python train.py --horizontal_flip=false --norm_position="pre" --mixing="cutmix" --loss="cross_entropy"
Rows from block 4, named by matrix and row number. Rows with one number belong to one attention dimension. Each number is 128 + 32 x the weight over its row's rms, rounded and kept within 0 to 255. All counts start at 0. Numbers have three digits each. After the name is the row's rms in percent of the matrix's.
# v: attention value (model.blocks.4.attn.v.weight, 192x192), inputs 156-191
# proj: attention output (model.blocks.4.attn.proj.weight, 192x192, transposed), outputs 156-191
v.4 090:065155114079125122121171193160199101076186166144180133153116142115082163097130125099142077108191150155115155
proj.4 091:168142125161136108200159129106113135141066116140094145165156153165138098188112138211132128177083131144115150
v.5 081:099133137053109118160109138119140148147136126124138151070101093125070116153132108097123166175158162104151110
proj.5 094:125169123194141085160114180129101069116092174138183134173192081151139161100108156148140105105077125132126107
v.6 077:089141177132113134133161094083126128105081129084171116065089138164139132095101187083095081155155175184091150
proj.6 092:137133106117097136050116128158152100144124101153068152122120091095105083153159148174165186130073055134181142
v.7 088:070069150158142147121108186059073114140097116166114168144144112094096181173101108083126084071138121135151150
proj.7 090:117113114170116085162082111121166087139128125133114074112225114094156102113132110144147116106113155156131145
v.8 088:140117144108096162152108126167156160112107121173081091112129048124093123172085102162110115180039067160119103
proj.8 094:150122129132092149147136105119131089143156131098211170135096171069155125104156110066113136094175169079091153
v.9 075:117180140140134183130137097095162215128141127131158150060113164139137124138125122157144025149151121127177148
proj.9 087:189157162119169093110124124054119112116172138143116135140074082091089140112126158159154162071124133155132135
v.10 084:105145183102180145134102134144138109148135165123182113104143113176188194156104127075121098157160152134111132
proj.10 096:151093126127147095123130142113077172138133140114129063152081092121129106136106146120152109086116116114167100
v.11 082:106218129165138171133139124097072083153123102129101113192128163131135144099158098149132122127148178123152138
proj.11 092:107093102132168097080098141127120192126120130122072112133130129177131116090175147147123158070165079110115100
v.12 077:117184153152155151116099167143185115180113152105134151128167148179191142135102059170152115189206123154139082
proj.12 075:190126108101150126166127099135135091107126136206142084107062120104103073173114196092142114083115165115151103
v.13 085:176159095163139097123133147110083128167138141115138114165073146136152204131106087103150131096107182147102140
proj.13 087:146107162108098113091143121147157096109105107174110122045122089064143084181181148120135119159184132141142120
v.14 085:130110126086092122129166057134159108128074147106136125111133066192137138120086142166129082126100116098149182
proj.14 098:142174149130184171126090130135191126152153138120126169090121109109158115108135123104160170142130155138159109
v.15 086:076128151134074115168100160139122171146104136139147186067165159146130056095138145159122147113125100152125119
proj.15 082:096176118140119230163117086112171089101132114100185105149096113055144160128074147141135127132122151119150086
v.16 112:111126153095121137148138151193139033154106122131188128075180126100114092135108103148142190094190087034078085
proj.16 101:114102104146119139034159128050118137153122125116166116116096162135218105147140090111142137138153112153147098
v.17 135:109119149101170169113192180152123099112176078139130132193058124070131130190150174119154136129101127123153181
proj.17 096:106149152083120075096151065107159096124087188133114136073141120156131088090101094145131077165164179146071061
v.18 107:180198155177123170155080076141109113123159118061149120137124155050140173102164100115127173109165122144158082
proj.18 088:125093138113150151135123100129092168158143126135161123146143108102159099120097129126100136190081110129125155
v.19 109:136042128118145218098112067119159124096124141142066073112174082182185079137165133154127140092134099109097177
proj.19 100:160116136132075058193105162045147118111115149111198144129131129096149125144140184129098082171109139089096072
v.20 101:079120146080146113091145128145175115133098118178084141104080129124114176137106160096102130155091102149069138
proj.20 099:150123105108125088160130114148128144126129153120142135184221151131136110132209127114180099107154153107119143
v.21 116:168101110084072100070132169176109124174140141125164108166127112152159114132117187068171129103207154154143130
proj.21 105:129165175092160142164124090110172129112084105146123156133111128100103142163162077136121138134099097122135105
v.22 124:126157174129094124151143119114080153105144148132095166105150153111124159114149117164039146055188117092144121
proj.22 105:191110069094166144129143137134174125162119162113168108101081109142161063073066138110171104182126136102100116
v.23 117:149134167126155147144150160150114087077067088114189141150189127101153128147151123151132132117089152111136126
proj.23 107:110118107091118182097148107177058151171124139065106122138109141120154200155111133136126183134144104088103139
v.24 107:145097165142134123170122131093192101125148120110132128114145197115169103088126136074136102133088132153121116
proj.24 099:093172056143122169096085135173063147138129144104123068164171134103138111148146111141136105160125113147173170
v.25 119:131114142162152123161149119124103136082181096137121158093117138191180110081170184153093170102131129093126116
proj.25 100:145063119096066155055089157113122066121078145165137162140140099130101098176094085067163119084143140128112171
v.26 124:093153128089137214073142141146105146130094138150216158138157091160105119090125146154173106100134128117098149
proj.26 101:224100109156086088160085147139090135182167119111084119140188120121141133102149101168097209120089119130143087
v.27 109:154149134142142121089174144113095105116115157105116118158133100083160118194190141110164112094071153175138107
proj.27 099:168125124119157158133097083121132147155152078129147088116174144156097097098092066207138173122176129114082126
v.28 117:178164188085140087111159106126132153047117156146127052135124130138142119152166140165108157084127177085163171
proj.28 112:052088076106121156170127170082135161150125062107154153137099198141093129143158152115132124084111085129093145
v.29 106:148112090122161202107154140132160098153169089139117201084123131113167123073145111153135103136132179135152120
proj.29 090:143168150117094120141080105078097074041084131117100074169132143128124082152103176120137155154138132151125101
v.30 113:098091081167143146148155078120189112122102119114138172104128055172077093068114140195171113106171193172100155
proj.30 088:125133157113125093152090224162115096116123090111120118156113143071149156146113091148153166107161052124142101
v.31 116:142163177105104121159163094102102137201152151080111133119097092105144106135153133091105135073144101159130102
proj.31 107:101132090190249146150170078081161196058159087152120147136158145127075132138103206123053131160122153133134108
v.32 102:147125088127124126112124160105132141140106048116133131108081080173126156169096112176086082085134112147066129
proj.32 090:095137158137080085142133183183093175109158138161124148097200149107122092154167139142134146110127162121034135
v.33 087:105094181086117120114075111052140120121160118099138118101147140135119108147117140113113137129134108156128102
proj.33 093:124157150148122180103123109132124051135095157081094102141078181094123132147193186150139151055124113156156127
v.34 083:111121139182168153074126110047181111129145099115088133151130136139169114116100091117074093130105155147073153
proj.34 071:159098170146118091154169144134145108050141092179177085108088095127080123119168139115086108050098112218164156
v.35 096:128163149127146134117120129203113129150087195125120165124115141145147120138105145096167082076093122129122130
proj.35 102:084165188147151178143217158133139114131107103115109135134134135142161085163139182185131120123152077128134097
v.36 097:129140126080140111169110087184115148173136201159093114089136142135101178121101086119138061158112132103122059
proj.36 085:098169032155169123146088153118124096096157103127159100121062113103140171159076132161171169079135097135127111
v.37 100:081092193132149103188141105094135150169152114161090129139132100138164127121103102041118176169151110198118115
proj.37 114:121131118098140114077151154150138089129110115168091126129117073158131142123074146126127074110113073132112142
v.38 084:080153134126164120151143179126162160111069132082105151058080145082143120106139111097121092135162089179110111
proj.38 077:050148139094079113113074114092166110127092088097132106181202082111151142145134126125143145130172035166136131
v.39 109:159105151121133128066149119088058150145120201102124139195160097186085149153129143123145125127160112121122171
proj.39 101:144136079099172155143127106111155127142165130134124177122073165120119105144152149137176110088090135079144123
v.40 104:121076162128101185182146079126139208142167093105105086123138140126114072138129160089113137134156148122141158
proj.40 101:117155120124212136165176129139138116108096154201138078085101123175084138150175121094098109144101126076122133
v.41 092:193173080168122145119154110148098114082145127127065116099168122107129132065121172139168140145121138085111137
proj.41 095:073101154191108168084114163108137149137123099084203150165149134076162081153121123113095110082149115157169158
v.42 080:152191112089070123125170112133124162064158143155075122169117084141097209087087142052181143129099140043143114
proj.42 079:093102131176120156119115171099092120109155107090158152118137171114135155141066143154156138113193190106122133
v.43 091:111125122165129097117132176107144064166117059109141137172092212147081097073187148183140125117119091129170167
proj.43 094:099115123085108151108153090132222195124142099117138064169131105142135162088112133147091145225162089166123161
v.44 103:150161127134136149061147159117116057108095085133152147098041160108108084112108106148149144173136121178108136
proj.44 104:061115105102101090180077137121089145124093115115100135168144149158075174067125141131164129175121105103146107
v.45 095:085117158113154155170095151142088114168133178107124148096158122204133186075179103093097065118118127137154099
proj.45 091:205070084132195125093049111114205126124124115127145104150147102143113086171088202141145133099150058172098223
v.46 103:094136152113121082177125122134182135132052121130089107080065088132149160169095099070068125134118127156113071
proj.46 096:093085134166061144054146190145072088162101112103104115132178107127182160155059118161169074113152118156104150
v.47 101:091106162117142146149096090100093097191119119167125136078151126126181133117150114087088108142149139156128134
proj.47 105:192177139149063136154139130170127102084127122138094044178123095162103135114132185141158122123116097153151152
v.48 118:083127136192157137143194097119193086097144151123111101145135104143116094141093148132107102085061147126128171
proj.48 123:166155144112104138129121149121099187117113146156163177119149189088125143093117092131098086157154122115101040
v.49 113:146167139135144166163149155084090089104134146108125182135155135100153126074049136094123105151056103072152141
proj.49 111:104067095118124090111146068186131174075198105155062140156100113121099128132151121096082138112213142166125048
v.50 108:130144123103169142110107097146069094157057162102188118133157142109137170148135185094144133089093063136090119
proj.50 101:107075112175137113099147173120183182129151109162065123100122126103119121149109076172106119180143218159138165
v.51 114:159062088158173082152099090084081100137152167089123102136129144126157089202126172095141140101151129142125117
proj.51 105:103198105064099159080096153183137133091114130154138159141102120172070209146095083178129143137139131117138155
v.52 113:131133146186105122167057129132154180154120131158160084149161096128208165106134085164159124079101106169102177
proj.52 111:119137167099159083084152173160166116105144070125034183149092156109126151120109138106132147138117108096158139
v.53 112:109099148083099090149065117081045125110112208110170169102199149115174173134132188172208124136086105110192155
proj.53 109:131085083170122132111120131193158120138109113122120092187030139178138167106121071069099154114185175126115136
v.54 115:165051118103134110129101158093124124110165125148128125160165132165141098163169065108097102142132147102216143
proj.54 124:105156220134150132106177113161126135190086165115132148140088154161118137159124174079076119157101111138092125
v.55 117:202129103134149122123099156154123151125147103124088122172139144190161139128156112189095146113130060092100137
proj.55 107:076135139131114163127122152151135088127103152131133134110106129057113132111136112136120109088139165146166163
v.56 109:168122127176140135102092175154106053137163111090103164164126117158105138138112110082134165112162135170163118
proj.56 111:115119150122140115147145072120098183173083114134127103125075128127104147097136121119103122151105131103126165
v.57 120:130153070092139135148129147089151119110090130167097142113128137160149181119026122182167098080138133138166155
proj.57 120:163112136160075104128146119255136075176123118124164108134144125118148101125198116098131169124124110143127104
v.58 108:144124115102131079149137177112176098151089103060094123142114106108099143125141063172093119155189117080127127
proj.58 104:178140129107162158121171111174090145117127162188139142160114137157140085096135168077105143120096073161128135
v.59 116:108104105130125121143124139080181156096115103168143110133105109120147166119150129136094133122112145107131102
proj.59 123:109138137154136104166119145229088082166177139091102122129154129115116128134169106099136127108166127119144134
v.60 116:073200171097106134143105182162127119188154132156125225118099142108148175140082099168131102141132159112108077
proj.60 120:135094100139143081091172159119110133080192151133128069141180121122123124094191125132118153116128083137093172
v.61 118:117156147092116134166179125138170078098116116173108169118064134138133181099107106132149120155097114169103095
proj.61 123:126158142171125130093140074136120107138146152062162109129181148137090125094190141141130143112118143120100142
v.62 115:134158152133077137112190063124076155133049074153130109139139144131149134065151106132098153103161169112175173
proj.62 107:121144134050183120119080168110157141110183133101157115119128095059098093176131118147168199157146092116109129
v.63 117:129125176092131085086127095096093072126098149060202160200083131082180126142172121149128129147154130118165075
proj.63 116:112142095123135168169150119193167175140139102176119130083138090137065162146069135109121142117097121062101207
v.64 100:156065123148099102142162185078176151119102121133072116137157158094162148149150114198156169138118152113167081
proj.64 091:139168154117176143119123101141127117137130135131123135081137111173120094141128168087135107056116103168153121
v.65 093:117105135140100184124089082083102128068078097154138173076092155153157161085142141123101138189134203145149140
proj.65 093:171082159090178129063182143125150112119172152108118085163138142129151112118135100121150146091116085127135127
v.66 114:100149091105106072126132165120121123108137076139125145141117171100154206103169107188134190086172173122170154
proj.66 100:163149218144139142145147118137135146106084161081106107087139161150104077078147183066150085179088127134121104
v.67 092:140145138105148142093152168110084166118130120181125140105148152103098073077155115125132174099157170131139130
proj.67 099:154134119135131105128094132125175102096110160105156129139092133148169190156163153109135080154150129059120113
v.68 092:129147123112177085106145100110178132136086118098093091146153145099117084070152156108140074125079149124120156
proj.68 094:121108100172117087215113115086118142111143145183192123119123131136134171148187159147095149115115187077130089
v.69 091:157134137127103104169140120065138151140147103127157097116169152132149156088161115144069135178163118087192160
proj.69 093:065144067162116150173119135165114091024124155125111155185121131104124116115130132178155138114120144161074123
v.70 099:100098158155109146161153112113152150109136179167161117081064123115125195158127155182114091098181087160107099
proj.70 097:115121123097114073090109129161121154154118088068164119218185164123092075083117131151150139167098159094127136
v.71 090:083121166154146157079120142119166169150180136070094104145155138102164104092112142132120122161165118145113140
proj.71 085:105107113146171075143136132147111089095133125092157119182105170125120184114134144161092164107148121112078108
v.72 103:144150048129127067096114103066189124131079076126134096124116159119137138098219067135110148143114158164185166
proj.72 101:098121160113117178141187116077104154139175139132140160111140118111127046159121118104162134049118121151133138
v.73 096:084137102115139051078088110155104178162145219143106117063107165134140103152108106164080113118121146128108134
proj.73 085:120160133139055141180186118056162149144077111098112198196152135147102177129165112135136138146188076113091098
v.74 107:084099146097121104159120173095057182151195175155158150131156091121016131134183118082114116174054143158139177
proj.74 100:131141083139156113109151138148170112147102115102120095105066172106158113108089139193146151120169085100116063
v.75 114:125072137082160109156167091134115180132122135117092128119135168127188173151150124161152118124099107117127067
proj.75 111:178183129150127086093108149136169132106126087211174083109125124123064050090129167117105132119115171144091192
v.76 091:168074144101168137132150144119091075159136167166120119118134136140088089183129110130184134128139159084101174
proj.76 095:089175151146098147136167056164152146120134119122181069150137088105190106125099126091016181128109077143166188
v.77 114:095132143102149145135065086122138066143139147090138136087117144153132112097158162135105093135169092111108157
proj.77 098:131138147136095159138143170068075139136153138125110132125131187106155121147035108119126170123148161103091121
v.78 101:070118152100073096125178118137149121203125089124130164120134199128187085129147134157165106121108088127090048
proj.78 100:184169077187169110071122123099046128078134173145126169145098114130091126118125074093116090139069183117132192
v.79 103:140133157063104144137088126101078119116141170124155166123118075172131162177116177172128136057161165128123144
proj.79 096:145131128141096092153137096163134143177090083117103119120126172152122166115140106098121087186101065119114082
v.80 087:094085156153116088136089166137133106141089163119092129110105139139088173148174130152152155177186125132183201
proj.80 086:137142179150187098110068149203114147104136162110183146085139119158118084120109098142093031125114152122136180
v.81 082:167111117093119158084141130121118100130226139103122166115166094138178153083168083100162159171161109127070124
proj.81 089:194131086104185161107142141170118143174128103100126157102201147154115174145108112081058176167111193125108074
v.82 094:132155122136144112151110149159136113128131109140107128083176120142149121112041115149109113188125136071218170
proj.82 094:134091163086171167151128135130093162176172205089121212162112142161134116088163169123075165108090145109066095
v.83 086:143138150105133103167136077159153174095151255155155182087133150172116130192144085128130143116135089182081084
proj.83 090:107141147132190089180185109122195162142155074177140168136143096175125145151153121087155104181173156121133119
v.84 084:130116113159148165099089102136104157125123156140122075105147132117119148168151164097138123104099085115116078
proj.84 090:128108120114065090090148104145112115140084154112135179129133155135150130195127132142174118091093073100162097
v.85 087:163134113075147141145078120206125160137131104114140119151066067168171106169100140153199123137069146167125082
proj.85 093:098160119139093126072088130095131114130097133186146129169141110112085154125127124145119069083125073194092147
v.86 093:143101120113143143125106143158151143170100129079111132142096130148109082169143093135138086119133159085144065
proj.86 094:091121111127113120108121148141115115126120182087168193102134116074106171178048143094127190173090117164129115
v.87 086:154175136104139122103161171106148103112098107150165145119089153107115157142124169160144116156163157106148085
proj.87 099:123156079183183121138078110191165135088116117200123145135202101092094122094179077123087123171150160156138102
v.88 096:157171125172136105077094150072102121168123122147220142083140177060152136147080092113155177110131095090134142
proj.88 095:050090148152107082175105164169125144120153119091100145120113160125116110147138094173155133228112165144102088
v.89 086:118136118145116134089073212120152098081123083223130092137163163077097136081157142145135143189167197169179157
proj.89 088:143098130116127191118134099164150119114124169167124176211139156135177143166126071131137155059133112090122087
v.90 085:123132121163157133112119117164071128164147161118122092113112124121149133125089153088152101193102077085105186
proj.90 096:133102125134081098064143115177153161125130087077112157086112079159156124169121143109169078150150151122153129
v.91 080:139083066192127167156051114156061152149111061098125165127184131115175121142108153101146159086104078170133118
proj.91 091:169182132133141162124069143131108151116123178116131167161113197198045097058140107182132106150165114109144154
v.92 089:148169108159143164166178117111152083158112139091144105078097172138119126088123127145145175119177167138082067
proj.92 090:164119137132121118144112130074140169162121117122143108132140131179133127087090118105128124163228145094150162
v.93 095:065144144101067107128108084150115167113079198070092127160163149065129129110108057130096143184135168133125156
proj.93 092:137135103156123114140121149127159154172124046103138154177135131163152141099211166097104111134115145145146097
v.94 086:115120124130135108151117119148214159122142123127117118112047143146143109136122061194117170173110119243086054
proj.94 088:164130115177156169162128135130156123111134110136127172130182125163170131234163193047154126124118114208113107
v.95 083:157127098170141101121128139091167132143130190115063113141159150120078110038118136118117184079088127093145121
proj.95 092:080122183117036125113130085135117129092122092116102150117121115093194113091156108173066108207125109170084092
v.96 105:141115200107136112164185099135104142139154145126094168085116151093082110173118211071099089157152122121051193
proj.96 101:114106045110117176107104135145094119085150086191178083139192122147185100093101100191113149081137178177216080
v.97 112:143150126120144186117166176123081109092163121148147124101131182112112118174091127214150157127099095157150118
proj.97 111:105122148187131101142060105125156106089123115112150115126137064086161136155175152081143133157136160088156141
v.98 106:132130122151122092158170091136138154136126049117076113188077097169158151075147158143094054156132143150141138
proj.98 103:128087144069123152115082161149151088150088151130148144111152116097098123171118079101137138123083078081153096
v.99 107:166104200193144115155117138087157132123134137174080092097063083147150207151136144098023047137105090118208114
proj.99 108:106115101090131137149124120086137103129161142142115119150191107092126091124085089118219164162130177147100118
v.100 101:166070138143110150165151164138119180052171127133080102093136078108057115150122096198110084160122134155060157
proj.100 114:133172107130114135100170127132154078148138157174131128183174143131168144105157144134138158092120124119158159
v.101 110:091113186079190181148113095105092109160098156132084126103205134139170202170163165111110129093141140149156131
proj.101 107:167114084177097112104148093151177102094166131164152146183071116144139100067126100134125172200147125127011113
v.102 107:119097081116128124156103138132102083152121138109107096137184100122153121153158060053129124150154104147134170
proj.102 109:116123198170091095141151094093124156191150167100167178117141171115105135056100156117151167184147101076129093
v.103 111:152119085112105110106167074075156156147083082132095153145138144135111100139113136170127192093068166100123156
proj.103 101:148127161142169105124114161188132084103132143159159118149132128145141132086152135166181104145158065135118109
v.104 104:158086113077121136099103123135104144138124134125128165186134069134164124121181096113107104069188109149150126
proj.104 104:132157113157163084148129133126127131140104147208181150090126115136073158180109134095184103167024144066109153
v.105 116:102118134159097149106151077202175181157056182136108155108157120143115075056145152109112078111096167169137110
proj.105 105:100095056079135118161158131085123092111190058138138086153109157148158154137162083158101153077156077132129087
v.106 105:148175157161113136122114105115199197127118112120077119177136119090097128121160132190122068171096121127138125
proj.106 106:083113112129172116146115144153086129160145154130139174086113096189145098096133097113142095177101128143092121
v.107 110:113161131132154152097134089140129093178129134072095129195120124095095117137148139093137109094141096156127148
proj.107 110:143118125116145117119124149136093182127167178137214151091111142172161144133111133107123134202078150113141134
v.108 116:125102124087111126144124176145207167129120152152198114113109153089123133055127129110097125117140093164183105
proj.108 106:094172175157167176092121139105130094144125102074055151142183119167124125160108133102159093112121154086052117
v.109 106:175174152136093141100118120172142101096132150159112159142114143077100144175106087157144162128176114107070154
proj.109 108:101087088155138174146114146101149113151157102114151089151156084143187086110138147112105110100130103170180101
v.110 116:133118064179166116117156111111161163150102122131105153133111133205143131129118098081106028128106132178114066
proj.110 109:081108161133105168159130105146111159108138105156129138145135135061126130137178150149132216162091133035139166
v.111 104:125151104135106128169100145091132133134204127095107110113149180116142100134177147199088138129121211056115103
proj.111 105:185098167173145135109134090163110106099058097180170069142164093096129125094081088077193132122138071123126162
v.112 089:105123124132158124111073128146161115081116124168133164145126142129183064138132157095161141181088146113164175
proj.112 096:168131161118185076188195136133114095140145109167156077093186134173111136144109126141120153118155098114112099
v.113 090:108150130083083153155117164125131151134134149142097082077097162158160137090124160108146129152142085126109100
proj.113 091:066109047109107116093111097136109157104139092081132181131120135083122138162084073136102199090151144118163114
v.114 093:133100124143102229144126073119124103112134157133133144116187137121147049096144193074123122162141134111093123
proj.114 103:104220120122131047137106123160148188117146116144118183159066148127082152141118136183137144107149128150143117
v.115 086:138128152127145090076113230123148169134116173141178094141136099161098091137035132080107145142164092152126120
proj.115 081:120087055168087120154109103119092117117108132072099144136102074114163177154129172159162113076126140094113181
v.116 092:164090096175089160151116103103106172086136178117092132113068174114113116139118083134132164147109145168094134
proj.116 101:100202111128149084166123180119178076147097173155131093163176158135081129115144141173148136048128151159120142
v.117 082:119099144221171100179124165149114086114101180117100144103099128163140175160084153100149129138080136103172130
proj.117 089:121105129095140155125140067161152084156179080152134123179143111154107154135097108104120101117111087139145126
v.118 090:076095149134142150126165094149166111197069099113169121125083140140116198198134169162124107116105128127149145
proj.118 104:176103117145184156092096138091100136078111205125141157139171138136046067113123085153179075150149130204127166
v.119 089:123136134114124109158129105091104103135115112113129165053107154102071079149167169096043129159115112109137118
proj.119 095:126136068147147156089153155119124138175130136071127090207172121162157123162154164127139158127119144127167062
v.120 090:169127132130193125199183112133143075127143164152135115102135112154144147210117122129183163118133100136118128
proj.120 098:107161178127111125202081155099148155090128088151097095134130135113093095097121187096100119139186107138157189
v.121 089:103124117170138111177087097148122139117098085129135070162153130114137146115113066104161108079151115162159149
proj.121 086:076170121167159094151136177079151128155110157123156147100072126127110124104137173131162152105096130151115161
v.122 098:132156144153116157081188134103133133129069152115167113120133171114126123147080136092136215158075192094161135
proj.122 093:136140122082138150134162120156128065103138175164076140132157122166132110070160125112122069158171044147135119
v.123 085:060136082109128144149122062109176071138098116090208137053109119167083126146141136150196135119141186161116057
proj.123 100:149124155120124132075138141093170128159144164158129153189099172142147076078137140130098090170109100088158146
v.124 091:131161113150168128123092137165142083120101131111117182077165096045078098187144130080134150203153149106135212
proj.124 091:077124160141106135142125125066086151121193125133113176159164125174182176090115160072156123068115080119096000
v.125 095:145126154098174079155039149174164126078099109128122130172134152140122088100115149084164162132138119154111170
proj.125 090:093132092133146062184111100090143163132145119195147121125098087095184118149150121114191108098096194055178126
v.126 092:103113123134193074119087115150157147169107166146129088135082116173145153113075137140176181160111139152084130
proj.126 098:174187143059125145118139107132138087134171091122143084163104120121099111139188133112076145100091198151161190
v.127 094:164162139159152173137142095128076139083081140138150121211127112143124170138097187123096105098115134133105126
proj.127 103:187165135145165115139126148083241119189168108177145116107090150139148126140142068102167152155107161072139094
v.128 084:066084161119101036118177117156193102099151105124141120171158065140125150139155123163137121123140098180157110
proj.128 091:165136081118112178151134119110118185141102150158189140116070121145122168104105097101081106076073153143157153
v.129 075:128136078156096137148149133167130146111090092123122182147081144094109179131184125084084063135152118074092096
proj.129 083:109097096108135108137174136145122081177174118121099075113173148139128091156097140171112151117122121079146113
v.130 075:108094122102165151159051108122130149111165109122152163101162096160117183144141199126077084122106094193092180
proj.130 091:129144147078056102128147144138085111165087174217152106103109137084146127109094080133110137087147149122147087
v.131 086:150072048145136132091103147166144133100109111186138088049125094110157121124113184139100123084117110095117120
proj.131 102:104151162204139104127095132118159080169167166110165173172156070070122151158145110153189142137158113219095129
v.132 088:168116096130159135130103102164076088193142202130132142173128039168052162097108118070144102080133089158172142
proj.132 102:101082180123124114134101157154082113141143052124155099103151167116220133148161137166124136155140121117138154
v.133 080:135142138103112186110123148140108085154128107194180168145162115111123157126249066132151131111130085159090146
proj.133 081:095108152126107124159109081123130179099069146140176126142078136144133146102127193090089095142101169112137124
v.134 080:148150112112150166129207075141124150138079131136175158155088135132140064104108152103149133107144121128090157
proj.134 086:085187133156203145106165130128164103138099159094107128128099115122133146110154085114120149135153188094143156
v.135 091:102125089159146054162172142150173102172119180150130144134161065117124131100142067116095164136095068139128174
proj.135 105:132134187108097219114098150142095205117181090138133072083152218134129143127103138154109091161148117130137096
v.136 079:161146190124053130124091125120115110082104106150108145128132183173147151107147168086154138153140150145184155
proj.136 086:145130098132232153156206107082119100192188155112153127200092063134101143170153120068186127069064130153123108
v.137 085:076115112138153143171087117085143090131047107184123123125083114138081158094132085188144117166128125151162105
proj.137 102:129101133139176114151166081098123132196174160091177159107164165154137150135163133149091062146045054122124137
v.138 090:153075165166084105098145128049129159114149154114131136086149119130159090125071168111146108088095152111185152
proj.138 099:077173103147164124170153169125055147106122153087090187137127117116128132110156068132171145141109158141100090
v.139 074:124165110145145149132105135089161108108179144151105077161153098157183150188105146139146143108074157093137073
proj.139 085:125117154126122170102168103084099171123085093136112126086159115136164183134154102191124166175145097142190177
v.140 089:161179124094123114136106119139204136120152142173087089175117117123127160110129134116140183134090109150156135
proj.140 096:129095126140067141148182135121102160132141130118060157073155122094060120200101126134144143090127174119122059
v.141 089:181108105093059098130110182081161137126147127076059139130169087111106135137121115092106193109136141090142110
proj.141 103:127091120086178145103105095067155092094127081143096108088147166086154124124078166157176101133124148107130108
v.142 074:078170143139171122125124118177132060187111118128093149121119128136134101138102110116089113168172163067135148
proj.142 074:117073138120129123167184061119160147138082094159140162154135114196153155080148166120144084184153128141133075
v.143 092:109190174098108142140180113211155105117140136124122144202121123104120132107123139121088165124189150082103035
proj.143 099:202161102162127098121115139103137150100124101197092119119177129182115135169110121156129142127135112130111168
v.144 107:110139162116109127168166161165086116110168152100125096093131168110153151186128154098142158175074109117039119
proj.144 098:170145050176126144103120156125173079093128136185125149077125066122121108123126098147141096134169116142144147
v.145 114:158165181183142135131203128149130114123146096146116135144085188097047158158164102099062097136141142123137151
proj.145 112:162157088094149118168107108145130201129137128125119131130118086110116115073097147143130098105090116136140115
v.146 111:091131197117192127097179095129169137132077096096146165192083111084072144119189100111130082137156138140115086
proj.146 100:129147145134198113148171184148170121098202070134141132146126121143140092126161120173085189134118137098137094
v.147 111:128147105101122121173151096157117144145091102132191130121135113119142106122064138119214122082116125135087121
proj.147 101:137140134216091136040121136095086155116133139099130143165091145120122129127189146111057077128084111152140118
v.148 103:129162092162112165093111104078151115116088130169131175074165114140149119138077191080155113131145154156096155
proj.148 107:147123182141079123117166114159110129094132087104133112150125083087127090140149110189100096168124164065127148
v.149 116:083105112153141112058159095142087109173137169117094144098117141116108089145100159102172203176170120146089105
proj.149 107:126136131170166161112112121097127124053103130190178080114144107120152097166151137125116101161118157066107196
v.150 098:137118111114157132151079150175108149183107156142134113110116113144121135152059114086152079122123147152175147
proj.150 111:090144154123178130140097073077121173099160155088116105123148129162138119060132118141116155071138083115111142
v.151 104:138111079150157079113147164076099072080131131099107178111120099119179122147120144122108162069172158112142123
proj.151 097:092101136131094151129099135148151093072115108177127140141105133139080125125119157124147087137151092140090111
v.152 116:132117122082128132091123187072144112104128175123175117099114148168120105172155148124118083140182111129107052
proj.152 102:121092161126128191111128107163145140143122107163050119111074125101130131093151162120139172052103075133138170
v.153 113:139139095147103116190109167142128114115214164119074106127107139142126074091130096139159180148124156102129138
proj.153 114:148096106132145138133102086110099078145135100165127151155155049163093199144103136123114179140105159145140108
v.154 108:153132180154161111089147216096134166129139107141103109155128083144174131157120133170134084082163109138102172
proj.154 103:137100107159088124143108079104065119193172128076070093138171096058141150084173212118094143099110118168166122
v.155 095:159168092109187127126123170102131128101111153087099150160173143137104141094130109156145108113125098118119118
proj.155 096:080130094111140098133109152132099165173136119174138140162131111138158108161117172092148135094184138178135161
v.156 114:117129128128128112159151078147113024130079118100164163159121159147132124084113210131183135095152174148063092
proj.156 120:074133163055131184092093130150154114125143111098142165109120101117174128146052100105097133141108067076103134
v.157 123:096122150160191154140168096143128164116089168146150103103153085068111128106107134142057066072098150084089130
proj.157 115:150181131161162117124167134133188160102103121082082181125143102163116103127085181077170091131127112160145112
v.158 136:199121086078122058139141099171150123077155100133135114092147142160144103099176132153160151102190092147105110
proj.158 128:079057124171148151113100154116081177161136172172119106158092058166106158146107147127117118214135111110134144
v.159 109:154141147155109133097174114118156137114083137133083150164064117147110175123106177112116085095135135191032047
proj.159 105:068155145119190144153118128090126164099155125141149117113149127182099121126084121148101100138109131077166151